Weights of a small image classifier.
Model: 7.4M parameters, 64-pixel images, arch convformer, norm layernorm, activation squared_relu, patch size [4, 4].
Training: adamw at rate 0.0012, 10600 steps, batches of 512.
Data: trained on dead-leaves pictures: piles of overlapping shapes, 36250 training examples.
Rows from block 5 of a small image classifier, named by matrix and row number. Rows with one number belong to one neuron. Each number is 50 + 15 x the weight over its row's rms, rounded and kept within 0 to 99. All counts start at 0.
After each neuron's rows are labels from the 100 images, of 14848, where the neuron reaches its highest value: "responds to" is what is common among them. Only what is clearly more common there than usual is listed. The data: dead-leaves pictures: piles of overlapping shapes.
# fc1: MLP up (model.blocks.5.mlp.fc1.weight, 768x192), inputs 0-191
# fc2: MLP down (model.blocks.5.mlp.fc2.weight, 192x768, transposed), outputs 0-191

fc1.318:46 70 49 72 45 54 56 34 85 65 45 56 33 51 40 49 16 52 44 40 47 47 61 48 19 55 63 53 47 28 10 47 55 63 60 46 37 61 45 46 21 28 44 47 42 28 57 57 51 59 73 52 23 15 44 53 53 61 53 29 57 32 48 69 62 84 26 69 58 54 34 44 50 61 54 47 59 55 54 34 53 57 45 91 27 41 70 43 58 66 33 73 41 38 14 45 49 42 59 28 53 44 56 61 63 45 65 40 49 60 46 44 49 55 59 38 24 26 36 83 60 31 50 38 45 42 71 81 45 26 50 72 58 50 49 63 43 45 69 59 58 52 57 50 42 86 54 55 46 55 46 41 65 46 51 55 39 54 48 59 62 75 98 58 66 64 86 58 39 36 73 38 43 37 29 68 36 57 31 45 54 25 59 42 58 50 65 58 43 63 73 39
fc2.318:72 64 64 33 33 73 51 62 77 61 27 30 43 49 70 30 63 61 74 45 56 54 44 44 67 55 42 46 41 61 82 41 64 43 52 53 54 60 40 60 74 52 21 59 46 34 36 66 22 26 64 56 26 44 47 28 21 43 46 41 64 57 56 29 57 39 64 62 65 24 50 36 47 54 45 70 60 66 65 46 69 50 36 57 54 57 66 75 48 25 23 59 61 49 80 63 42 63 49 71 74 49 67 42 50 71 36 47 57 56 68 37 41 64 53 61 66 56 28 46 52 56 48 62 44 42 23 42 76 47 67 69 56 38 53 30 68 50 59 43 35 57 41 77 50 18 35 69 42 39 55 54 55 18 48 72 26 40 29 46 20 71 40 25 54 21 32 62 62 40 41 39 47 67 26 45 47 36 70 71 67 28 33 37 54 49 57 32 34 48 69 73
responds to: small pieces; pastel; frame

fc1.58:69 45 48 57 41 59 59 35 37 67 57 36 33 56 61 56 38 45 14 71 26 51 70 54 51 71 58 18 99 51 63 47 56 79 32 25 38 37 67 39 47 44 45 42 57 19 73 72 58 82 39 34 49 29 50 53 67 70 35 38 46 69 69 45 58 58 60 45 69 40 57 52 59 52 46 37 63 47 51 44 63 29 35 76 63 33 58 58 47 55 56 45 50 48 39 16 69 58 26 37 60 63 59 46 46 82 21 48 56 45 52 50 64 42 76 35 41 46 63 80 63 32 42 45 50 57 53 37 55 39 62 30 48 51 65 59 36 45 62 24 36 61 49 74 40 63 26 60 56 31 57 62 28 61 47 68 55 95 67 45 51 63 44 53 63 45 51 56 45 56 52 46 48 73 50 31 28 61 44 55 25 47 46 40 65 17 44 55 34 45 67 38
fc2.58:38 52 48 17 29 70 54 65 63 54 32 40 37 65 67 36 74 53 67 29 66 55 41 54 68 70 26 63 32 52 50 73 52 34 31 84 69 78 36 68 62 34 24 62 43 55 47 61 14 34 56 34 35 24 58 37 14 69 45 44 54 69 34 42 32 32 40 66 54 51 58 45 28 33 45 67 56 69 41 55 67 53 49 56 60 64 61 36 56 25 29 61 59 49 74 86 56 64 53 63 59 58 62 29 48 45 46 67 42 55 58 32 48 66 54 50 49 32 34 25 43 42 65 54 57 28 42 38 64 68 59 66 68 49 43 23 36 54 68 41 36 80 41 70 43 27 38 62 59 49 33 57 21 48 60 64 47 41 48 46 32 64 34 42 54 44 48 32 56 14 41 38 46 59 46 35 48 31 84 75 59 37 48 42 51 45 55 46 49 59 79 72
responds to: small pieces; grey; ring

fc1.415:45 36 79 65 51 76 43 48 50 43 48 52 33 42 45 68 43 45 45 43 66 49 55 32 50 64 27 41 59 38 62 66 38 53 60 52 97 35 37 46 39 33 73 50 48 24 93 48 00 64 38 63 31 28 54 29 48 38 35 53 75 52 65 77 37 58 68 45 30 45 50 41 49 59 79 74 41 46 53 50 46 44 57 52 52 45 26 52 60 29 59 43 62 60 54 42 43 79 51 28 40 23 46 48 66 62 81 28 38 52 50 50 45 34 34 56 53 39 43 38 50 22 34 29 64 27 33 58 64 56 60 39 47 49 70 49 91 36 78 45 65 58 53 52 38 45 44 55 48 36 44 51 41 80 66 39 46 61 67 49 86 26 71 37 59 59 62 52 38 53 30 37 73 59 27 44 46 31 29 61 44 31 62 41 50 55 44 28 59 46 59 68
fc2.415:40 69 42 45 40 52 61 55 69 44 37 51 60 42 29 53 59 35 28 85 20 34 28 52 37 53 61 65 60 31 80 37 63 63 65 62 31 43 59 57 56 61 61 84 50 34 25 43 47 79 41 29 41 53 43 41 52 70 56 42 80 40 63 72 55 64 60 35 59 52 26 30 57 53 42 54 33 52 39 40 49 62 47 76 53 53 15 22 41 40 46 49 45 71 66 67 62 43 61 50 35 49 41 50 12 79 39 70 75 23 43 64 46 37 65 77 67 33 41 77 49 66 43 64 46 34 52 58 35 55 55 53 54 65 66 48 71 56 21 60 12 54 25 48 62 41 56 76 46 49 54 57 67 58 62 39 28 54 55 47 53 46 75 54 51 76 58 59 62 56 37 22 68 39 75 62 48 57 66 70 31 35 31 30 42 44 21 43 54 34 50 50
responds to: large pieces; dark

fc1.509:28 35 27 51 45 68 68 41 58 40 59 56 28 58 57 39 39 47 45 48 64 85 50 49 31 46 31 40 61 23 44 47 23 67 44 76 82 51 62 89 25 31 69 45 53 61 53 53 40 63 42 53 42 56 52 51 47 61 47 74 59 72 60 72 47 69 65 86 43 34 37 55 34 53 53 52 67 39 74 45 67 76 55 46 66 50 30 52 77 41 63 48 45 58 39 48 37 49 06 44 49 43 24 33 59 66 63 42 14 33 54 49 57 54 64 55 41 40 20 41 73 39 40 59 59 23 64 61 99 50 49 57 28 72 71 44 42 35 64 54 44 56 55 70 67 60 67 64 51 53 24 61 43 59 51 53 30 44 65 37 42 38 71 50 59 41 70 27 38 56 72 56 52 18 62 41 54 60 43 51 48 29 40 45 38 70 47 36 58 47 49 55
fc2.509:50 80 31 67 67 30 30 46 56 38 50 60 58 62 36 45 64 53 42 37 32 73 58 59 46 56 57 58 42 35 60 17 76 40 23 53 45 46 57 37 51 60 63 68 66 28 52 47 66 89 46 49 41 58 31 64 58 61 59 43 99 34 46 52 82 64 44 36 73 57 41 57 63 67 58 37 55 41 64 42 40 51 41 86 60 54 25 35 40 45 55 40 31 70 63 41 59 55 64 78 79 76 46 58 29 38 52 35 71 33 42 52 59 22 53 68 35 45 42 67 46 59 20 38 62 37 65 64 63 47 67 49 72 47 48 55 64 53 16 59 31 81 79 38 41 77 53 56 58 57 55 56 30 68 49 38 53 58 51 47 40 30 66 57 31 62 53 59 53 61 37 33 59 46 55 58 48 57 64 43 24 27 50 50 49 21 29 49 43 36 42 31
responds to: large pieces

fc1.53:37 56 61 31 53 63 59 58 90 40 31 62 90 73 33 55 38 38 33 75 76 43 36 53 34 37 48 24 56 43 72 43 73 42 27 64 60 64 42 34 66 28 23 34 39 61 63 38 44 48 48 55 51 20 53 35 67 69 11 61 65 46 48 45 35 39 53 36 38 50 15 47 26 62 66 57 37 44 63 58 41 52 62 56 76 44 44 37 64 58 83 43 39 47 46 42 47 47 52 60 33 34 59 44 85 78 89 64 63 50 50 52 73 42 60 54 27 62 52 58 82 48 53 36 61 50 58 69 59 41 46 77 78 77 51 58 53 45 63 60 64 43 31 44 57 60 46 32 34 66 18 75 67 54 42 40 61 34 41 38 55 45 55 38 35 77 45 61 48 65 53 37 42 38 55 49 41 27 44 51 21 70 38 44 53 63 49 60 50 59 44 61
fc2.53:97 28 43 31 63 91 31 41 40 58 49 60 76 49 62 59 27 69 44 56 32 58 42 43 44 71 34 32 37 68 46 49 43 41 46 58 69 56 46 86 43 52 43 33 35 45 68 44 02 62 50 67 58 58 57 32 65 46 54 55 57 50 54 31 63 32 49 44 62 28 49 43 57 52 67 54 62 48 72 75 45 28 50 56 38 61 41 56 51 47 55 19 64 51 60 09 48 58 73 51 38 73 52 28 55 32 72 24 19 31 60 41 48 66 62 83 22 72 43 64 61 32 57 35 54 55 61 56 55 56 40 34 47 51 47 44 59 44 48 67 62 36 44 68 36 55 71 34 27 43 57 68 55 23 53 66 51 50 42 39 54 64 61 34 30 51 18 55 66 53 20 40 78 42 45 41 63 39 43 23 37 63 58 38 61 31 62 47 50 48 54 61
responds to: large pieces; vivid

fc1.444:50 67 48 41 57 69 27 40 50 35 88 46 71 46 35 62 64 47 54 62 55 39 49 21 80 72 64 26 44 30 45 47 63 50 29 68 62 62 36 40 63 65 45 54 50 50 88 52 34 58 65 70 57 63 43 49 63 50 52 27 65 35 54 44 65 54 35 57 73 33 56 42 81 68 88 32 21 53 67 57 54 40 58 59 58 45 26 49 44 52 63 43 26 38 65 26 56 43 54 45 38 54 54 44 72 51 52 43 65 37 47 56 39 33 64 51 33 47 48 79 58 35 49 64 37 17 59 62 58 21 45 53 34 65 45 41 50 44 47 37 56 62 62 65 34 46 52 40 22 61 73 40 78 86 54 75 54 52 28 62 66 41 54 48 45 62 42 49 61 18 62 44 58 39 56 38 38 22 66 29 08 75 62 48 51 38 21 62 36 25 45 64
fc2.444:39 95 58 44 80 42 59 37 33 50 53 72 63 78 51 52 46 49 58 42 66 54 26 43 41 40 29 69 34 60 02 53 84 61 06 67 68 39 28 70 46 55 30 56 40 43 62 41 53 66 67 46 52 56 68 50 52 74 47 75 52 38 24 33 52 43 40 40 42 46 49 49 45 40 61 54 47 53 60 53 55 56 68 82 35 60 35 22 40 78 69 35 66 58 57 30 57 34 56 43 75 59 52 34 41 40 73 46 54 51 72 37 56 54 49 64 45 48 52 47 73 57 59 16 40 72 51 59 72 61 41 58 31 45 41 29 30 55 55 58 66 91 46 27 38 40 53 34 25 53 34 70 17 70 43 42 59 48 48 52 46 38 58 55 47 65 47 40 55 47 23 49 45 37 66 49 47 31 21 65 38 55 50 49 55 38 62 52 57 58 48 82
responds to: large pieces; dark

fc1.583:32 68 51 35 26 55 41 39 53 38 82 40 78 67 41 53 58 30 41 54 57 40 42 53 39 70 49 50 49 29 32 61 83 30 35 74 64 64 48 64 64 30 44 61 53 79 62 32 48 62 37 52 55 70 64 37 54 38 44 25 72 38 93 35 60 54 48 62 48 34 37 50 60 54 73 07 39 48 75 53 54 54 42 67 61 54 48 42 56 39 28 38 08 56 19 35 42 44 18 37 52 49 40 49 78 59 33 59 68 52 50 57 89 29 48 46 51 38 55 71 56 58 42 28 45 31 64 35 55 28 70 38 63 58 34 68 46 45 33 37 34 61 21 37 53 71 75 55 23 42 29 32 67 43 53 58 55 52 53 63 55 28 72 58 42 55 64 41 56 51 72 43 48 52 36 57 45 46 54 33 36 51 41 48 46 52 43 80 32 59 40 70
fc2.583:59 48 56 53 55 55 50 46 42 76 31 47 57 65 72 39 41 70 74 76 50 55 32 44 50 57 29 16 47 73 66 43 42 62 45 47 61 79 54 82 40 53 37 31 57 30 71 59 27 40 48 64 41 49 45 36 70 44 37 62 59 33 20 18 54 32 40 62 27 33 38 52 32 33 58 63 65 55 70 47 54 58 42 61 47 46 37 38 27 53 51 53 73 37 56 52 33 41 75 38 83 62 57 47 67 46 81 35 35 51 43 35 09 66 53 76 53 53 37 59 67 47 47 26 54 54 55 38 80 45 26 50 37 42 73 62 40 39 67 64 65 64 41 40 45 45 37 34 45 71 50 67 39 31 27 69 55 30 51 52 48 52 38 29 71 20 29 60 56 53 21 66 23 50 35 58 76 33 25 70 67 46 51 57 48 31 68 68 46 59 54 62
responds to: large pieces; textured; warm

fc1.219:24 62 34 62 39 57 50 30 56 57 51 22 37 42 49 56 33 67 44 86 44 53 65 55 65 44 52 45 71 45 47 22 71 74 38 47 40 62 45 58 60 36 58 51 64 53 47 25 33 56 34 44 47 24 53 23 30 51 33 24 49 52 47 72 48 53 38 48 48 53 42 51 60 36 60 34 48 45 46 58 64 76 50 58 24 71 67 42 36 59 35 68 33 33 23 41 70 38 34 43 05 01 45 54 56 67 51 55 55 39 47 64 63 63 77 51 68 51 39 37 81 34 84 39 66 42 62 45 53 34 47 55 48 50 54 76 55 57 37 81 29 57 70 44 53 74 48 47 14 57 51 45 56 57 62 52 73 51 56 60 48 24 49 56 47 42 58 14 46 44 60 41 62 58 23 58 50 50 39 69 56 43 38 48 77 32 33 68 34 67 14 43
fc2.219:56 40 43 39 36 72 40 64 25 47 69 42 66 35 30 63 37 53 18 71 27 60 65 63 43 43 57 57 61 47 55 56 33 51 62 66 24 52 70 23 36 48 74 62 38 57 53 39 51 60 21 64 35 66 50 44 61 32 63 39 64 52 90 60 42 60 58 49 41 35 36 51 69 74 81 36 50 34 73 56 58 81 37 71 54 47 40 47 48 41 66 42 24 42 57 19 73 39 57 52 59 44 38 44 81 69 41 75 77 26 35 58 48 39 45 51 57 66 49 75 63 66 60 75 46 23 61 61 21 74 44 27 51 64 46 59 68 47 43 53 55 29 54 53 72 66 70 51 29 63 54 40 81 42 52 46 60 66 49 53 51 50 61 38 47 75 50 34 48 71 52 50 69 44 49 40 67 53 51 35 04 61 53 40 57 42 15 58 52 26 40 50
responds to: large pieces; dark